{
  "loss": "charbonnier",
  "blocks_per_level": 2,
  "beta1": 0.9,
  "eps": 1e-08,
  "batch_size": 64
}
Rows from block 7 of a small image deblurring model, named by matrix and row number. Rows with one number belong to one channel. Each number is 128 + 32 x the weight over its row's rms, rounded and kept within 0 to 255. All counts start at 0. Numbers have three digits each.
After each channel's rows are labels from the 100 images, of 14976, where the channel reaches its highest value: "peak at" is the part of the image that holds the peak; "strongest on" is what is common among them. Only what is clearly more common there than usual is listed. The data: close-ups of made-up surfaces with and without defects.
# convs0: first 3x3 conv (model.mid.1.convs.0.weight, 128x128x3x3, each kernel summed), inputs 0-127
# convs1: second 3x3 conv (model.mid.1.convs.1.weight, 128x128x3x3, transposed, each kernel summed), outputs 0-127

convs0.102:111114127129189149118166097042134153075114152186125143085108123165103128117136144150115117138107155145108097148123132115082093145147152155120113091189110127147114100081185170099091158076127135053164183155210125089133111141132152134162125100179146116172164127102161121170175152096157186119096108096080154110112165146172094038128127126093112120145197175155093155107178116142118138121146
convs1.102:145143175143094123084090160165099082152099081133111152111160148149122167100082095075154149130163089177087191158154079152133116207111136105150122107071113120124113092173111074103102107151136130126150089145068157121097084079105116092100105149120154136134129159123106094177062099151085076188161114157082092135109074098058147147130155138155159145108164184119175101116083103131125139097119
peak at: bottom centre
strongest on: wood

convs0.115:092109168188134115090188118148087181139141124114148117117113143110114147131192123136123156140126143155208127161106127116113127124121154138116136092119124167143059099128123088111164131093211087082109137142165149194122110189091115195113084118198130145109205074123087138199159149136111155155102143156134217138156136132106119136166186117130148135158211139133150108106083129117115139138131
convs1.115:117070156089129192137107133131149137108161148133154145184093115158127104110137163179119120141083106120075188140141134146169170161148120134140173091092073146151221149166117142161169109141123144166129131115127118159151128029118125078153111195096141117093095074091139130122090069133037148120104187114136105129182073108164132133085138124143102128108106160095089087143104123140141072139138
peak at: bottom centre
strongest on: wood

convs0.79:132118150132123104089133165128104107090106061136111138159066170148125173090128193112124103139133140134153144134134092138125108124070080112132119126105169128092110123104126112125130156113094108156117038131079123089151137033102129110075098133125107085132225156169097169130057088141105130131114089065109158087169105145122120072104062148060082096124114149168117098141123083114113150116170
convs1.79:093119124113116111163122136085153095111097137116191165111113089210160169061172153187163109123105187126091110126123193101135144190114151115114209118098158109089149115108165135110157116130081171099128119122106152096127118124156136116161057142133101100125075146187075105115142108116146159081119091099111105101118119149108114200090165115157095127048106143147136192107178119131080093134127
peak at: bottom right
strongest on: wood

convs0.3:058141144142118140056103136131156077075080175127187124102139084087164084084088173105101108152112172193139155160091123152176147130135140108085189160155105133190169171080127132147131116152131136095089146130145114164129108047156179165159083155130098136140138119182136143146117130185157140169155129132121123123025119090125153082148122191116129119127138143159132133116112165101161142101149
convs1.3:121148125105200081114085138128103076142140115134080131137180124135131146139103128144111130100094135111131126085071145163127204038066176126136117178112077106081109064108067125156097144133169094121148042150082150117124064139109102155110149120077091131160148116090123144110080169134136093166106153140130170166149085084129091150118091105164059155138124132178110106097126124089158119116150
peak at: middle left
strongest on: wood; smear

convs0.114:093093145057133115149101110225140141156086154113082156162104174118118116162120115174138123119140132170090096143118127135134092094151095120160176162103125132145166168138190118200138157125087122125164095114103079124162144116119106120132123095053099151149049151139087145162110059126128138207085097156150059167149126135146152131082129116150109059129059109112152137092116129166135121091152
convs1.114:137144131149121141127097076103127086130155087142117119133097052164111123127121138119153113121121136143069164127192139113118121096133159132145085105159105094108074123150056156097116102086081103150078101103154174067151121157158136179112072163117153131111085044127130154113095123147092112110193085048117133145151092086125092142097172177142130154078132170110105081122172154137192122198106
peak at: centre
strongest on: wood

convs0.116:130157139181088177146186117113142184140157107145130143156084133118104157114160152155125159120133139183172097165085153151139148090093141127130123124180174109133137111103077140143132155119144137154105173104151170131136193113081090163106126108092135110057178081098127143164102094083134129116105148119144244120147150132134119134142106190105130127161252164166133107085092117153158083134104
convs1.116:153154137075162140134123142116133119104155159121167133183113149148107121130093115128126111106084133153177143075151170211135144120107131106157142150121096132123149132165101144128144138126116151088166081134089176131177101097092119060129090131112178142103115082145182149194114118107112143142215196107123098162113033080158167171150105121127134137147043117083109090150096057143113129156078
peak at: bottom centre
strongest on: wood

convs0.54:161128134117061143141169117118132147117063081098085116112139101102121160147090095090130136119072129039073117166129046152148093024159148108128099108139125104116152122134086139147149134160106160129175058145140132146137127074118139089094118124137139144178080115122129148125129146080121088132112084124174109131162116117108110126061141114128125099072075124129098114186148078058159143077172
convs1.54:141130174052103104067157125150114121159207128154101189164137082113126136135117163170133129120120099153228131099146117097103174139132128076074135114081129132139139127107097151131122088105097159108099094155107151070078094160102135133149124173135152153143159114112095160146121164107063140114187172083107082081155132155135163131188089108128171156172095109150090127113108060175159101092115
peak at: middle left
strongest on: wood

convs0.71:169134042143115090143097097138089104144100141155136143101147093174159167138124190151119068106076130095087131112227197116178122144174162096166097109113120104150160135141155138093103146129092103135144116083127102148185155137137117107148032132133138101159107170129112151113128138145150107146132097196187144121090142106100051134122165106127076127110105183102120148088179104120122125142177
convs1.71:103128147120107101108144159094089105143088141077081124087063152120110126167103132041129148144129161219152157140107170144141170128079154100036133125122114135151120178134113120104077150092166102131134165091146164162142119137152112135046153085144111097148133086103105169192100143094122112131138161076112128153130081121076152133158183134126121097124119121081087149150092184147095131165058
peak at: centre
strongest on: woven cloth

convs0.27:244142049101123131177113153100112131153121136139126138099149034070165159115148154119102172121098164139106115119146086178089189074125199084148119146147161084154107164134182113068126112170155111122156136133106120155108149149129153144146083088126142141179129164141136132155132104064107085144136105155099108123157137088111077128179141169131098141104113168106154121064143174118142126151159
convs1.27:123128120144112132144130198150143054172130074107173137136188134149055121145094129115145067195075194152065132075078151067138201085139129129149143104123104108154125111142119142155093185113109133065100175113127132136168125135110132181114115140124079099160189143117116154151126130146155135118083142144146119025114116084133098113143133103123104109099104180143121089119107107133151107122066
peak at: centre
strongest on: woven cloth

convs0.26:088095138137088173089197138115075163129115141086144141136121128083132109087147123114131151171171102167163131123182164169144124135111120122146164096144143162127114131122111135093102096117185098172137086130147166204158072119147151086161146142183159109140192112136122113094129138104108150144156154116125217157151139134075145210162110179126108141112236125161067109144094099091175139141124
convs1.26:130119141088140106177148059191103122108104094064192185145110136118127121157120119176113116081163127069128145157148133164116165107109126161137163121095115136098112126133096168205142140102118122127112109131120131178099130094147166087153097151092124129183096139077177112146137131145112117144082093115163090090111069152164160165130148130152132094163025149089081152187130065144062098089130
peak at: bottom centre
strongest on: wood

convs0.46:100131103101162091100166101155136155171112132154129152129105130141162200143145067118135135129177105168193155157120103139096111100117135149136157111147089143130125129175133141101124097108202121086185173127157127129112134230146119255154116112134151125120121094128142133116226172150123091149132147151106117137141162105175151090138185169146178151193167124125087128145128091147136130170138
convs1.46:143156075181126123135173122156121172084123151182145174124120118173147106187132072140109115167092113170090172144123143068181128150059107116091155159118136128108107113164144192121120107160130163085080074160157148140099105040108100176098098100145158148137158102119119141160089166171100110106155172213141161183154083078133171123155111148119142112134095158151121102141120108143098157073128
peak at: centre
strongest on: wood

convs0.96:114128120187138162144099142088179111141216132112150100137104142188136123113169131138151156127071098152179161141057151093139134168119114082131131148104181191111166122179111135165102127133099133126103064189030179076158156153104129140130179148157142090106168163138159140160163119095164137096094100139173129103147135158110142082102139078117111095135190135118127140150134130067169105143086
convs1.96:149125152099072104134152141170151128147064153132130141141111148197063154156160142109177179165166111124100144132130170116145184119138138086134217121152160085092118095163193085162141124178074145121167128098101110126076096136113120158121092104129130106139064217155129168160146123137104109146130154102126043135137136121106117184160161125144124112128093101088144093145140091185124193141168
peak at: bottom right
strongest on: wood

convs0.81:125130067122128149085095119249113169197117051120100141118131070099153122125101130116185154105134130124153143115134078077129167101110179093105143091128165115174148137104154108080104155112134164158119125114117157151133092130103106125098070148094163122150146101151042132122121092115140106131083106108115163120125110127207137201154157148115090087137099150140191130159085130126166093094168
convs1.81:191136098113153139137221100087113138124101118070101132104113079116097143147116167167134179172116109142113179120085159091161177100129114141157175161153088183114137174188099148139113112136111117140136166150137158127144178073107113176111119096098153114073116137128101134126087113115122139114112212105124168122108161075087077145084088142118096144070109190115064171139129119106087083117073
peak at: bottom right
strongest on: wood

convs0.42:155135120152146130139145113172129107165151090095178125203174112095127139162141110162152128132095152128122100112141196167146092087080171109119063133160107141162114182108107138119147114115132132117161122064108180155112101095120184143176142081147125103162114094146068103120164164132189158185132112205097129108071096115112083098175138157115100103109102184125108089174136120040098133147177
convs1.42:128108116154168147122094168098108132118156136134133051147186138159159144129175120050083141148166145168137195096130150113132188142150108111101162104172151163134100113136158134114119165157127147101139091137165094098095204152158115164155099161085129139163185129129187134134158111181073202160164177154122143145171148132155182099062192154171140168112116084144154152134110168138146090127152
peak at: centre
strongest on: woven cloth

convs0.2:118130118150064142125072101109098146142141144113144120137127090126117160127090142095139163090119122175024120171133113167123100128148123097137142137187150199142127105161174121120106165128092155163136131160107117175109157055113132094099147137108082116155055164129213121127050154144106149144105156177187055126131164116122159153120138181126157119113076164159114121122096101178172181119151
convs1.2:152138104123206122147054125085112117081186078186131161108077121132141113175103137138159117161076140093173131108116158130168091115110154110176125121125074127175161139089148123174160133070123161118142095087044121104106115100164114132152048167095187059139096099117131103139113122143135066129117096165095141181150095108152099109165178118128162105158111137135099061103124113161147143128121
peak at: middle left
strongest on: wood; smear

convs0.104:157153151164077061097189142168112095110097155123190097127107172138177101136088199099101145127121139127013069129156066133098169131119123125121107128133093118169172139143123102136161116163170095153086152067169135137129145069083113195126151136155117139121125099140091136188158153116124138149123105077134155108160140130118155147107072124093120125160199123175131100145166098105145175122107
convs1.104:054189124131087155134106164162146105119089140139121158155065098165112139182127137127151188165124075169106136093074141135119090131120144082075126091083112102149045077176173138175114122108074114088181117129124098116086097094105109133098162186160130154124142084168081094139141137138129079116167108075125068080140123102134142131089126080164128141098160171160150112119103124163154135107182
peak at: bottom centre
strongest on: wood; smear

convs0.8:126091115151062084133079221142091142105122092162107110206106053156166087170087187154159115056135075096158108098151119173155148101092145108124094147137133114169083163119124172170124126131143137138136135128122152080127102102135131144102156111112164099109139170091111059158128166212080141083110149181144122139088144147106123107103137143135155169136134093118095114048132150117108122141128
convs1.8:156106170101139073142126146140157124106144058087164125127229176164170126102144137100127149177080111107080122121120116146114145118122089162135089166147171116107169169111113134105164112183139083176125146117067142120122122123092142113127125100108097171155104173150087129089097153125082099145164194100135133135105192153131199153165184179114101173148094095176134121116172172069131113178130
peak at: centre
strongest on: woven cloth

convs0.66:125163171125124111096140152097128155077130119151199101109143167226103149113136107135123099096103138140094122134117138137134132161109164134125135116121162139146139106221152146130161130139101136199111137129120186170139097118114186182143139141116099159092135094169122157098176109144114119155103148123085120107131129128115095187129094183110191255094137112134092096122192092178147123152151
convs1.66:140134220095105181144105120156115112107078139141140147174101058189109154164104124108094134125066060174120170137089119119140119152113112166097147107131128115108120135124141134121091098098151127108104135174154204172072136128178088126115159089129197139095126147115110133201143075076128176129140067146071105131138107193122126096133183116086104151096119078068131102132091158130153148115134
peak at: bottom centre
strongest on: wood; woven cloth

convs0.60:144150121251125137126153083178076090130144134134106115130069149122211112096180032135079137146111122137183123088132097174105165145139114107078088115210161118132088173146116127154145111118123115117113163128118185079116120107110132140120153146144106102136174165131099123145094088155173144118144064089078150092120140105151109117114133117143122171122173158132090109111102074148189116112117
convs1.60:167121114111088145141099094121126148129153144112124106146163125090097132097175094063099152165108101084094140194064159103129106120158147074145146070072070105147133111123117184182103173128119157099155098150139123103140135099083114146136112158137204085143092144125112107088171116125178186182163155065077132112171144113140069075109147157159136142145110068143122157182171098153125188116141
peak at: bottom right
strongest on: wood